config.yaml
arch: "mlp_mixer"
model: "image embedding model"
dataset: "drawn human figures in many poses"
train_examples: 195000
image_size: 64
crop_scale_min: 1
horizontal_flip: true
translate: 0.06
color_jitter: 0.2
targets: ["pose"]
num_classes: 16
embedding_dim: 192
norm: "layernorm"
norm_position: "pre"
activation: "gelu"
mlp_ratio: 4
parallel_block: false
inner_norm: false
patch_size: [4, 4]
conv_stem: false
layers: 6
width: 192
am_softmax_margin: 0.3
am_softmax_scale: 30
init: "torch_default"
residual_init: "none"
optimizer: "adamw"
lr: 0.0015
beta1: 0.9
beta2: 0.99
eps: 1e-08
grad_clip: 1.0
steps: 16200
batch_size: 128
epochs: 10.6
lr_schedule: "cosine"
final_lr_fraction: 0.1
warmup_steps: 810
weight_decay: 0.05
Rows from block 3 of a small image embedding model, named by matrix and row number. Rows with one number belong to one neuron. Each number is 500 + 25 x the weight over its row's rms, rounded and kept within 0 to 999. All counts start at 0. Numbers have three digits each.
After each neuron's rows are labels from the 100 images, of 14976, where the neuron reaches its highest value: "responds to" is what is common among them. Only what is clearly more common there than usual is listed. The data: drawn human figures in many poses. In brackets: how many of the 100, against the usual share in percent.
# fc1: MLP up (model.blocks.3.mlp.fc1.weight, 768x192), inputs 0-95
# fc2: MLP down (model.blocks.3.mlp.fc2.weight, 192x768, transposed), outputs 0-95

fc1.366:491505477506507510469489526514518480486518481477491525538480477533524532514496507511487500502515500506530485482514474440493504520481511513493524526493515536473504496504502519466489478523479524540502489499474504525527525493540457551504468521473452495451495499529454487489456481490514514454
fc2.366:465497507543493527530484470456495498467482519531511499492560482511500488524495487517503469508502524498490508503530517492513467485522510474502511505445503477462458541512546489480488517441504506519502508497494474428534478527508452505496475487529492499523506499493441479484460472502534511491
responds to: bowing (39 vs 6.2)

fc1.439:482533469472499487497493531490519513498517504521496534506468484497530548533485488495463505525524496539549540499484496461508508510472502481503526504471513516492486490502484515511512519511437481547485486502486523514506496492565516512523520535481475488473487469512509464532477479502487519489
fc2.439:489479501528535513472482538458559466492483527484473541544512497527474497525461515509486521548549495486515466516511513506509520507495465461492445543507529519477460505514499478494518512480512469497474500504507500542507509535496504554488434493465476500521473485520461482515485561492485491532
responds to: squatting (40 vs 6.2); hands on hips (25 vs 6)

fc1.435:494463469476430492503461484509538467480474465485495498505502500599491528484490458525483486464518462523516491546587490499532488519497495516489527543456491502515519493495492489504536502497534500501487542448507480503512506464482491490489509499492487457482526485502490487493487501494489489480
fc2.435:506501482461526437486514486503482508498519525510499497493502496543506500520476520486501532479459512466511484528469488525481499507498445483501498502550518499506483496507445481511497489523498541469509509500505462512482523526496502485537498545487454519491459478522518513456498531534519480511
responds to: running (55 vs 6.6)

fc1.63:459498462533512549492465567493505457507459504481499500540479522466530486494532516491493544494522494489507473529483485496481464500494511505474480486498447518505511509454482498484477517492517525526513518493505510494535489504519451516553465554509488507470501478517495515575455510467490495502
fc2.63:504458522516484525536497519472513476492488489474490509499496520519495543480530501526494508502511476488517478514511501505498465509492460472493537528496503530470518497528493537538545504485515547512494528488475475513544489487501513497519439480503483518519481508470506493474529495560488498545
responds to: standing (29 vs 6.2)

fc1.578:480518501525534516489438529492461505519498522492501533493508528493486531485536509479517531543516546503515520493453516496472506478518539482488480445517493503529498513529510504502522507489524507500507478549535500495499484468506493472481512482518515512496501501502479528520490461498528507463
fc2.578:449482508500489485531490527516468527535483541497483463484502522448467499412537506473483491462493458524505494460487440499539495517519517503525498493487519510512492486508517539524511511499522521503490489503501488525499524503504526491478499505536499493506498547500451524531510513530521486492
responds to: star jump (32 vs 6.2); splits (29 vs 6.2)

fc1.699:523513483478451511474491503526526463469512481524472518523479517514546519517504477525509514524532531521528469485506472507483513498488478505460542508455494530526521489480506520489530519518522514501488506520476527520517523509513522510512453499501432461431507484451481476500497529484492516505
fc2.699:472543521477531500515483499488498514480470504490480503481536502520479486514502507485451496536534519458469499534443459477508489502469479541495527521527482484497517528475474516493493510494474507532511520514515527508493526511551487518490536460523502539497540547495482485507496497480538521523
responds to: kicking (44 vs 6.4)

fc1.218:489493461456481518446473553525518457471525499497487539545475531471520510506486491523485509525528517517529484498505483467469493537494501511504523483430512538530531514513521490476471526487498519522494508500495518532561519478561460540502486466488440497479492490513453475512475428508495525464
fc2.218:535498535504499492495467513516515474505470497482485491523520465505483531507462486511488489506466514499507459522493518482521462508494524457449494530468467446512452528484484469464478522504488525542503528490493500505536507511540461533485452510504481491514520492506491484523491502450500484507
responds to: arms up (36 vs 6.2); lunging (32 vs 6.3)

fc1.101:511497467498485516522411525501497446511488496442498549502481528570495502483477505523471537502551496513505509550564505491537493536478495500525488521483481529497531504494469482487528489513526513495488542501517468499513499444498474490495501509504506490487518475524517516505485514476487499437
fc2.101:503503480468491468504529511502481528515511519511478467469488475493511492499509575468516522480456463477529482485464503509471522503522481503512530466535528515499449472520471505522485511522533528487488505491486485527484536527524513488492506521497464503481457509515513506501524516536516489497
responds to: lunging (30 vs 6.3); arms up (25 vs 6.2)

fc1.503:480468507480429508504491493492496512531483446470488517521497531560498503487524495539495429489516492478483520525549523487513496519544536520497477529486505519534489491501503529522497486521513500550439530481522505491506495502489474505456458486522511467476533548515492524525495483493545534446
fc2.503:496528522484543481543484468459490467490522560551528457489523503492488486522505473486513490466477533504506509520488471472441474493522464479578488498539500509491481475491461514511502495452492526489517517524488527462499439488488461509513485540515501512518473508486495474490530493487530478498
responds to: star jump (34 vs 6.2); running (26 vs 6.6)

fc1.238:463499489499518524459492506523487471520499508479501562536504495480526478490568479504494486519466531496502495460501499521449515485520526525462538495479447494465490531517529523482443523471548500500478476537500477500506507523494484481519482496535507543503492493546493533544482452516491546490
fc2.238:499473499533488490501524548479477500488497494487514490536519539539473495465493542481490497528501480531509504522515528542531530508488502466514509495540543497540530505461479541501520492475484529496505519502475484531549413476505537517522442527506494476482542511518474506487496504509507498497
responds to: lunging (37 vs 6.3)

fc1.701:514532494507502523481459512531513493425529528517519468500469508503502541495538469502490527490518490500522474485528429448510453505482526466491515515502501473494526496481514510462490509475522522503544503487498498515521535440536523501503502483458471497492503524555453425477486502528511470491
fc2.701:493500516545508463514481455540493541534506545498471469460482490506505491524521479494497506499441480488461491491504493484499506462525505482490479494488492445479486505516505464485552538490508508517535480479527516454494541537464473437505478514517473530529511499511489534504503485489505491480
responds to: squatting (50 vs 6.2); lying (30 vs 6.3)

fc1.30:480492525493485480521502516531474531515503465523471470516451500496518481510526460512521463483512513514474520516482502465498506530507551533511491504489480493558490521468512537484515519492506510541437520462487519478501520494518466531503479522499503405481467528549539531523520481495523491490
fc2.30:490531508546492510506512444500497476476526513521506489485552486530482481460482510524471471529503516500451516510535526494507497477498514499527503515523497475457536495454532518484485514490501517509476517494533564489499483492501454486506505485503508519504518497488481456485530468490521509476
responds to: kicking (48 vs 6.4); lying (25 vs 6.3)

fc1.572:502476500502466498493537516514531488493500433520444477545464502551515515511494498530478487491480503495492482535527467501488463526508510516493481514481516528544515483472485506452458540486502543534453510483472556529550534516509517538526459515508507438429494511496495525506476477507514505497
fc2.572:479525523537508535495478545461488472500538495491473507520556530502522526474549477471499488537500513505497507510477490482464471466467462474547525528514476509538510537513509542514500476460510510485503502535498522497527474481514469547515463491509464489491510511483509430479518467474539499469
responds to: walking (66 vs 6.5)

fc1.420:512520503511528528495519526517504464512537525510479552510477472461528524497495511509446512540523528501511500462487497488488480549449487527480478490510520519487505509537482480523477529532485493518506476543458543555520536520558527540514540496465483535500468483500458485491507516480492533517
fc2.420:521502513481505502508476490503558462509515500489508485466526520526498499475495488508505493502535508464498511538524487486531443503499477449526458581545482520508521506497522491486485515508512538528463504481504492511475494490513461498495517522483542494501470504479531488501464531522519481507
responds to: lunging (31 vs 6.3)

fc1.486:499467485508506478472494501487492524466512475516480470472484517481510529458558479497516520497509518494550470528492469495486474534499523493504518487495495505544503501472482512433466465482527494532509501484508497535513490469513510526503484462506474428478522533525467467519486478532547465480
fc2.486:487435539548506478500507473487490518536502544488516457494486529480511499471502484489516522451452472539479484484486489505482515458537490484472486530501511493492455540534498492538529502489501513500513480454489479500461460526440490463463479512520503526529517485474497511529537517530526491520
responds to: lunging (27 vs 6.3)

fc1.627:548514534502503511485562515514493454522516446479504522520466507519517501479475496511499450480485536512506509508490508531501478501502484495521462473514494511515476498480494512461441487514470531491435521472518500513523520527503505498481502498515525455480437478527527540517452502456528469528
fc2.627:513527481495513456473483492493491505496526489510523475479525485486486471513510474525522504540563562469512504483515510507509514498540518514507460525525513470496532516482516491456509426505496460467479505486514452512440451518498478485528526535516471485481503526546521498521470525481524494523
responds to: splits (79 vs 6.2)

fc1.154:530495491491482488519474521507505512476505502474488444504478494532490498497462543479519534489506454511520474508488502492519504552464482500482482487530544536529486474495446522498531520524463510494498487481474506515502543441546513542519460563439513493502522494531493465501515500501478504451
fc2.154:448470522502521501502499469482484445485544496514521494522448475491464494517508539491500472537479532487512482511493546510499513490479477468528498503478499511496506504483465483467498518448504491507515435540491537460554499472512501511471463521496509475497493475498509478501468490482540511486
responds to: handstand (28 vs 6.2)

fc1.325:521494508499431488515487479483494508503514419520462479491474512539533551509512446506515489480494479483508482496518481487488465499495518522467523508475509536536495481510491525518476536520531505513445515486509534474493486523494531478494482515484500432448525510469498503525465508508486482497
fc2.325:511514521476546499510507489483508482537519565510503478482523522501515512476533473489502523539467501455508531508486510491488497489490454531512519540480476528507498529538470475518491496491484466496522505470448492536484505493526476498489485475514496526537490489493512523506523507553508557472
responds to: walking (68 vs 6.5); running (29 vs 6.6)

fc1.349:478494506489485523513512513557478493467529468527477504521500508500538506481524474465488491476515505514485485484462486502512481546511548499500526487465468537548508467533513525494550526511543509540485473526501530530508529493528497529502522459515496483464520558547481493493490485509528501483
fc2.349:509481541537485492496492498507505499534535512523516482479506552476526490455533483510497489486495497521510497526491510460507473525507532441495533509528470479486477530471485517515495506499523512534462526471508511546515506456519502507495501501481507528505471509467501485477527469512490501486
responds to: splits (64 vs 6.2)

fc1.666:470493472460442496501509499515470537486507449470453507533497494564482506492541502514506468484481499517487518522506473490515508509521546494540481505487522530554499461507502533530508516501500516546450502487541520510526522488483513500499483496519483463457497546536507493530476482506528499471
fc2.666:489536542517500514541474465456517486500483500515554462438511514474501486454499501515504506490494561508489524494503519457466513475510484507568490518548488465460443501479495522492472499470487498488503509525500493504492485497492443528512478524524508514514488501455487485479541496476516486489
responds to: star jump (25 vs 6.2)

fc1.205:489498487493478494493530504504525472486528492501502512501498544525527471542462500522506476499502494494489491492506511504475467493471491480541442474499507575522502512528510475467517562502458528488497539458555554465519511480491502507507503479500482465476470513554511492563454462486466484498
fc2.205:466524486499503498467509517534528488445504509468487501542478484527457519483505513547476509559528565468487502531494536484533523515527527492455445499512516490526538482505491505481523520449494543512499493548500521490521503464507487489510467523461512496498481486570496475517457442473536512500
responds to: hands on hips (33 vs 6); squatting (32 vs 6.2)

fc1.680:509477491460493469497500552490545467486531481489512517534496529485497495546479528495499488455489476511516512533505494469495463508509501478513456508499524550539486473476525502477510531492468544482496521454530521508558496503530458532531480509467528429480510484528502499547450491487492508501
fc2.680:456518499506488537495490519484516492476476482466487507533535475543495487495482506508460506491530550490521490527490458513502467501516459515482469470500493482527509520490509513471492504455485511457500527507499507502480513497512511517476501492507503485487516485523471456521467487482550469499
responds to: bowing (50 vs 6.2)

fc1.158:492478494447495512445467543521477435521513498465466540552473524526536513509517468521487501466510489509516504511507470439501507490491516523507515488468497532495518488508487494469463510456501519505504493536537535498550526469539478509511462475474452494443499468497466530543467470496518547470
fc2.158:472489527515479494522457498498535473521526497450482520501516544499539496533479469517462495491510507516504468523485469485510453509468453489495510532445419499496540541520500480531505507488500501541490535472496524504491493505511470532477466512513513518535530530557461511528475493482513504496
responds to: arms up (42 vs 6.2); lunging (30 vs 6.3)

fc1.186:459457495476433504501460518499520508484466456485492497531503543549498513509519446532506489485488490497517508509562484442517492496510522568461490532431470523507547487509482515510508479484489514521479534489477520506527485478502463500533503518489474491484526517477482483498497498510511530481
fc2.186:490533502488496434518483494489489473475496497536508564468520519541494538520476456506494488501509521478478496575442488534503473486476473513534512476515507502500504477470505501516512476491452522481466562514504506531468482479477510495554499507473489465495504501508546491471525506463543485506
responds to: kicking (47 vs 6.4); running (28 vs 6.6)

fc1.613:521496500474516443507499542519482536525529498508512496509463502511519531514470487511518485467512520503511507518473508491549511564466553485540480486500499519511481505453484518469510501478475512497466534487507510487529523466536499522536488562459483446490466476532526532467494514502468510488
fc2.613:487514483486506486485508497523505496476555488492519499498493460534466492487468526529497469539545542482516489494500530501524524519490516521500444523486513448479495535484472480471453509476486498494504507531478505494480535480502507504511484550488515489490508499505497468487510513464510514483
responds to: splits (66 vs 6.2)

fc1.430:508505502487471524506516500498495481490497525448471491513494490523498479545505513482493480526527516505509515487511483482482502504484492474550474474510517513531483484537506489509538566492488517519501484518530513498506525508516448493498486517479488501497518491555510500570510495488474477455
fc2.430:489511532502474494484502532521527485488527511504487514513495509550471499483484539525478516541528518477507531522462513485516496527459502480487479508514501531529513545520490481488555535449504528531510483508522537516474501490531472524492439477486476511510489502527511508530500478488471509467
responds to: handstand (35 vs 6.2)

fc1.261:498477479512481496495504556503525487506527470507476523571525516532509484490488543505506526506512498486537505506510486497507477557488502501442527515486512489507489451516507502512491525514502495526472485517472503533564526486586497539511469523480495533464488519519484516474473514514508545470
fc2.261:481474484492503518456490461513484475504567498530536486528501514493522485488521495468534492539464521461510454498474545514529491459506473481530537533505500450493520527503463531469497482504538506467475473501468540463549526493503504462470500514518478480487481463464506519481449515525551478493
responds to: bowing (32 vs 6.2); lunging (27 vs 6.3)

fc1.585:467506483470465503468496526542522497467525474530468496528463540533541518525495484512481496493503486502503484544511489441508485494487529500499489493453499509540522485507496508468488496483496518502491513479520567520539521485536508510534475482469503468417548499532462485504460481512539482490
fc2.585:485500516494498491497439546526526496496499480449487483527537526481542504546485432486497530543504502501477476537493439437528476502450496506507484529469470469503503558489542496528500497487512525507520554512468504505491488505509464522471490491502484528502511500495491440453509510491539482491
responds to: squatting (36 vs 6.2)

fc1.210:500513502534475497486475560492511483507507451462500524546528534466495492489479545529493532516488507492545504532491495467477497571486494517460523508477502510496513509451452508514456488460526518505461510506489496557564520474516463586514455500497511532493521477515492490498486560505497513456
fc2.210:476464510554516519516476462506507512506564502543506484488505478455515534483535495477508476534464468451455472479485536495447525477498488531496524512498481480453493523523478512522489498496524493481495472493464534429556513501516508464503498489517478536537469487469492505463556521500519494497
responds to: bowing (68 vs 6.2)

fc1.27:563527509529476509515503539507496482439532461500486464513509498544510487500480540482478497524519506506516491535481487513531488562457492457495518514481521512546458449517465526517516537524525520498498478509506496511509545469567524523491460525499527513481536512535479462513498516521496469460
fc2.27:441479496487493525516486468501513481512557466534538482531473515490500508499518549483464466533513507510488470496489527499518527475484504473513506516488495501481490515462472490479490537434538482507497460520479541472526525477508520514453453510506503479478506477476508506524497510478499510474
responds to: squatting (38 vs 6.2); lying (34 vs 6.3)

fc1.764:482529515497479518508480515498513510453521461500493448516506504550481507498468528492470485481525491516543490514496485500546491564453484488503512516525531514530475449527449519519513503498484488505491480494507489509514526480589502531490512542440505494478540486523491459459498498503477516484
fc2.764:434466521516499519537493469509497470503522482523542486527478481488471489485504541480462487528513503505519468477488536509517538491498519484511514522497504516494471503465478507492500534433520481532511446514492545477519515488501517553438443512498524470468497488504503497526507497496518519477
responds to: handstand (32 vs 6.2); bowing (32 vs 6.2)

fc1.371:508518456493494491454494525481502467505461503495490518504485508502474515511510533496499554496473480507532430517490473507544482502521504489460477484491549498504502482448465467479495521536499520501495500504475539523528491506535442531495497501511490512488513485483475530535451523472486483497
fc2.371:520461497517508510529481528480459530506511502522491470481505485460500495507532512485534497516493504454519526515526502505510539494504466528488475527474483480460504516544490513535554456470502514488512506508522475478513513483520534445511516509521469518526428554521505521478519484523508494501
responds to: hands on hips (26 vs 6)

fc1.517:520533525507490512519465512496494519488548474526487438501511506546491523486483530478463512494507480530546493546455490497529480572487505465532537494482541510527469452536483519521524518501482504513495470506510494528523502468575516549497479498468514499479528478527513478489487508536497466483
fc2.517:432454503506505516505474472515522458508514478524537485504496489504489503491488535488446484509535499513496457502499502509538530478497508485503507541486508497462491498479482490506493536444513474515489466493476548493487532503500497527442477521505538485491498472491478504544494524484519494497
responds to: lying (59 vs 6.3); bowing (33 vs 6.2)

fc1.570:501532468477502510465478542517545504493506501496494507541458507495537531491511490541480482501508523495528526513511458470532531548467545518477536529479453530516507511476475494433456506515501536526484524500487506525527512469535476529498480488473470475456495480500486496491472507527462521501
fc2.570:472508529527526478476476515517549453516521453460515508517476521519535532515483514501500551500479487488487475523469517501523437532483536471473487495489469493458505545489489482498464525507468522513509539473495508529514496518535497515475512529480486455484482470479488487494465534498527484503
responds to: bowing (64 vs 6.2)

fc1.393:469465478497441509490482505494517510517471456446477516546495524551493488477543499508492446486498491487467528536549508478487522533527552518496486525496527500550507492494507539520515504504506513541452518473539515500511513480493477498487480483512496479473540566536520526513479486495540513445
fc2.393:505518516488529478552491492460502464489528546570544455483509506480472484508491486512496497466489523493503493517454499468444462505511464477579486514561486498475479477484459516505482498455498521496490513521485520461509478507508455492516494543513490525517467514496513476483524498471532490501
responds to: star jump (38 vs 6.2); splits (33 vs 6.2)

fc1.434:514508510455446479522504505517457481512507459510482483496476494535555505491535467508495453487464506470495516497533501491495495499502508511523519511474490523545512508511492540469469529508533496553449521512490564492493495465510500494456496482514441468473490539496516518519474490501534518484
fc2.434:492514551491521500503497473467492467530536540521523475489533549487505495507519481518509473480525504487494509515533490477481477494516491473538498480485512530485538531515463509480507479490476510482493527513535521478519492468532481483521500493518482508531455505466488536508507494516522500486
responds to: star jump (47 vs 6.2); white top (33 vs 8.6)

fc1.228:475516517526493536469521533495513477484470445493481467522494523509525519488528512518477491492478480517538490536499460489473459515511523492512507488497511516539496475480495473495464521500489585514450527485499545540539499501528475519561452516500536456414520499520480484531457453512518473492
fc2.228:488470510551526548515486455477461481512519490484500494495492531478499522488507496463497525516466490470484551487461524475461480432525461525494526504503455479469480552544508527544496454450481455491496498502499494499480497481494456516487507486545491501493513516468504469551515505494527516477
responds to: walking (45 vs 6.5)

fc1.372:483502478476485518460479518548492463494514507479497525549475492516503488514492499526462508499542542511526472496518475494503493538458510490513487501468513550516509488516494497468498540493461528515510496503509504532528557449574497522512472523471463496473510506553489506521467439487501506440
fc2.372:496535522501482503491497527498510475466537501529505502558476509504532473517519523532455461544477482528514482481536507535556543484475482470495522531512512509526533553490476491488501506483535496514480464532492498476541513498513512521479464515476514463474498484495469484499452500498512511471
responds to: lunging (64 vs 6.3); arms up (29 vs 6.2)

fc1.737:490496467445479498457505507514529488476520501552499545512495474512519508508523471533479487506511491508505523529498465475531508526493505524484523522441490515482520484495512506460510510513515498508513512511443520482513501491532540480531478477488449496483507489464473478493472497547503560499
fc2.737:476524536526516506484517509471505484505451490467525556454533526569496543485488499486492487545505490500498517523461481489501511502497508513502502480504512499522498507527501500521526505521456510496489554492505505539463524481490520478514491483467480495498503507499505490476488486509493550535
responds to: standing (29 vs 6.2)

fc1.519:505508527490546462493529506505474546524503482502500480514442484479498514481491524490497512470481527517495516507453487522516507549493522504507464469513521502527479507491454509478476492491452502520447499513505518491490544504507521538472503500482487463501453524549538532537486512509511500496
fc2.519:503540477478540448502497481506470483521528511477525461465529467517468462499495519514498481558545544427498485492501513519522513461522508498542471532567519451471522516477480517481489465505497482477496503526501489485457478513512465463522530554526478483493481512532520513518465513461537497503
responds to: lying (66 vs 6.3)

fc1.100:529502487523472490496515544511536501486553466496505547532524529452513501479469522541521524536484531516494528516506509501464500493513493510479507514484495500519520518462481479498476512497506525492470510534472510532547501500487501515543470481520485499469522499492447494520451546452499496499
fc2.100:496513538554509554518478524520506516430524499519488488514514499510495524501513489508479499528467457477446481499510517496433528496500491485462504516509506469468479539474507502496533501494507507477523504497523531439563517492540523478477493446501490517522477497504494452473495482520488482498
responds to: bowing (62 vs 6.2); kicking (26 vs 6.4)

fc1.318:508483531467500517503478507529510501511516505494486506510496485476510519493547498478507505457487476501523441501450456495523446533532560507501546509465482501472493511481536481456485561495517508536485521494489529526517555508536478518508476471502478480495490494473513516505476466505485464514
fc2.318:478464514514504485482530477476514466513508542506540487467497528505506556478525497532518536515473479506506492482534534538516476486485496489468473530461467462521507554531459448523545497448463511499547503478515513507485483504482508491471490495480486541537507500463485508474508468500489481532
responds to: standing (27 vs 6.2)

fc1.54:511512515514487496503517543502530501457493485466487512483498503523479534498471506517489515529497526540544491506494521498485504549488490488487478529507538498520517519482477517490502503511466520472504496531485515532536527495529505523558514528485499502507531485529468463519520465485506505491
fc2.54:477471522536534499524490475455507480499522515494528537511481470497492507527498519495496507548517555503480484470511525500503492475494479467487474497492486535503425559485500475435472489445494463495529438511478492497526489483461500545472475517487495523518512465471504478501488520497514488485
responds to: arms out (40 vs 6.4)

fc1.316:451460466493512487491502507505520515514464472480470466513488484504495515476503513507491519475510501521524475521506478507512513550491543522507552481489519512483509502527462466542489513469498508558485494465528480532507523483512500559537514491509452459462535495499509509499503443510499482479
fc2.316:478486503518525507534506472484510503499545530504520497538497508463520478483464486479512510515477523466454450480483515532483486452494485461501514512532471476459465534476487490507451499475495488491519488478564488473481507536455486517478524533507528541516481515483483471461499551537496491488
responds to: lying (25 vs 6.3)

fc1.443:526523499468506498513477506504450495466501504525473525514475523484554519486496471506507457467540532505504491492470470486532543503468546482533530440454520544535497462503482521488556493508480518542521469503533512508518490471523529526466508508488493485496475470510465480513508480539482500486
fc2.443:468482558561480526505460491544518505516484507516500501512535519482519523511497498454450490472527472527491482463519468459490500456477509474503501515468502497491469488515537526507501493484520458466479485480478525465446550496479520444472445465510523496532520508488477502515517517498512487465
responds to: lying (58 vs 6.3)

fc1.315:492497455491523483485495494501517513503494526540479443522497491494515505522544498479500555481484439505442443524488491492521485489494509498483460485502481498497529513480501446497512519475469481511537507466491542466496499519488528486523484516503505496490504501497496498579467479479525472523
fc2.315:504454540509486533519520508475481478490495492468482474485490551511514514470554493512522515466510507481499453527502496506506475462473488472500479538514446471488516515508523539516555507471517562523477548508537491467517504511497502473542482506504500522525513492498519498534476456465478466514
responds to: standing (46 vs 6.2)

fc1.475:537492539530524518480513509514481476463531487527456485498474488475564556522496470492495524481478486478504508481483478494461468513456476518516543474472512512489510517495484510498471516491476511537460487550505558499535512510533510526521497523487473459438480453495480475502497516513508525501
fc2.475:506532479486511470502527499504509484459504524543529449490483535458542503495496461532531473530505533468507489519511502498465479492461482504552509553518452500443585520488487511497477483491555490501524487473490487499512502456531473519531495517503520507498459501483483473491493516482516497497
responds to: walking (40 vs 6.5)

fc1.659:489525514517494520514466524496519543496512478538496496488493512515508527506496484492494487517543536535519513490476465455500485530511523468463461512489524520525485491514516525502509539509448485522495474499517537513512474471530529540539509531434488481480516518547495481521501432510504517485
fc2.659:499479525584500524524519514491535473516493503466494505507504474486488517515480541503491499521514508484471475512494487508511463495511512469474471504481489469476438510493546489482475501463503484488496488505502531524507524497472486555507455493477496497540503489471476491486502493504480469513
responds to: squatting (32 vs 6.2)

fc1.705:479533513502489525487474490547457506469536504475497496484478497504515491483531484474491480516524525482499502485503498441478525531486557475495534481512477479515503515472491553460492495492514502487508466539503513554500515474529499503494493462448504485474518550563485506461500465504523491466
fc2.705:487514507522532522506508509546543505497506525513477488507527530503522514497523497496485508480505504544475477525480486504526511535504562448500501486472455486527433504496537491477523522482546539508513505514492564486484516460499492512508471492485526514519524532512460499491491445494485499491
responds to: walking (36 vs 6.5); hands on hips (31 vs 6)

fc1.68:516502516514501496499460516481477527488496497492480490510445453506543522519527458514512508539512536525515503479481453447476521489489550528456552515471487478512518508457484513483503500495480501507482518530476531508490474521486486481534460492486487480483516500475495507491514491527483479535
fc2.68:494523520510473511519500504466530499476480509469497456486522537542501532467538478494517500529493515498481476485556502515507477514475522499468502535479459567537523539562489472504513502523479491523526503490498458506509533492493502502506492466495486525547528517453493480494529524537476498485
responds to: handstand (35 vs 6.2)

fc1.343:534502496488462511541496498515481495485500464474482515503490510544550513522544484523514456463508518477551500450532469473494444478527521503533529520496483522518485456529501551503498511489518508521468506490518530506506498497497478511456500531525487471481466522526511489536497502491486469417
fc2.343:530534516474455498515488474467481491514542536535514492501540556507513481523503465487528486501505538485496515488527487477498505468476472488566473483491503512508517528504497494490525482504491450499536488503490502513495464473487475538512480490523500535509515479439481531512517495536503514468
responds to: running (44 vs 6.6)

fc1.642:508510478466469511480506524529512494502514482518458516539473518518538514487488481529484488470535510520539481531483445445498488533494510505499505508453492544561524490507481521458466509482499538514471523512494546515533521486551506527532478496489470457437514495489492505517480469527523496465
fc2.642:495487459503485512473478486481516452532509479498505519571515542500514518524516497514497508521477506483495513509493490471559480523476484484482509517480454476474511557468528480526493512510502523488506546480539515500517454487502491510521448481490492536529499503516475488498480452465538507503
responds to: kicking (29 vs 6.4); white trousers (25 vs 8.2)

fc1.715:477496504495468522497475492513490538501504495491504523532521511536490483470557505499504450507526517502484520499505477455507502539547573510508466508467493500565481493499530557501519506516500508513483471514520507512504506455511497481460481481451509500474508596541507509496491463506522524453
fc2.715:459507493529528506546487511501510514502519530559508498519533497500489480516520506540506479446485503530483503504458505457494518512515480486590507511542477508510495491484504542513505498484515532492503508516465499469492498468496496471527487517495498535535474540533460487465539466460496528491
responds to: splits (25 vs 6.2); walking (25 vs 6.5)

fc1.122:489514453494483468474497516529494480499498493467507494472465451512489468517480542518494521529523543518533518495499460495478514510487490503512482491494526484518514505467526464497505517485477492510490512539494506537502563452542458508512469521518453468485511492582513502525495480472512515429
fc2.122:479520547531512544530507504482498508493520508519498487512494462543474428533484526457472462517470464463454500487505543511488517476488476489524499495529516477499454516530498515454496515484519483499505469503533510433532500510519512467487506523535480524518481504520488519503507534476490503459
responds to: lunging (54 vs 6.3)

fc1.688:554532476503494507482528493550521479487513522485484512497464499518534497505480500542483521498516523511497494496535494515508496502440497534473529521520491502505524480482437493499501494524500527491506526518448513522522595504483512513529504498488465471496502485456478481444516522498439549526
fc2.688:445528501503531527499512507501480531548476525474531480506523489509480493423508507495480507502552552500514540488471509533495516491465519481572501456508495487471500499527500534475527468443508513497510487550557497528525505494532510523478500490537517536508482537500480551493482464488506501469
responds to: arms out (99 vs 6.4)

fc1.655:517521448475509525451475510499497492520480511489440487485477493482500541516512496486484520506513514500514500478486445489490496525493508507501490488496524541499506480531487505510528505507464518524504487507488548509521508488558509559531512492479429493455504492514494491525493485517512493485
fc2.655:493505497510529522465490530493544457519494536485482545523507501544501508511488527506528482531504516480489452553481490461498491509506466487495501512545489498503521502475507524513539504478523467509492490506514504511499495457508449520499460517500453511515459495516485513524491475495519508454
responds to: squatting (45 vs 6.2)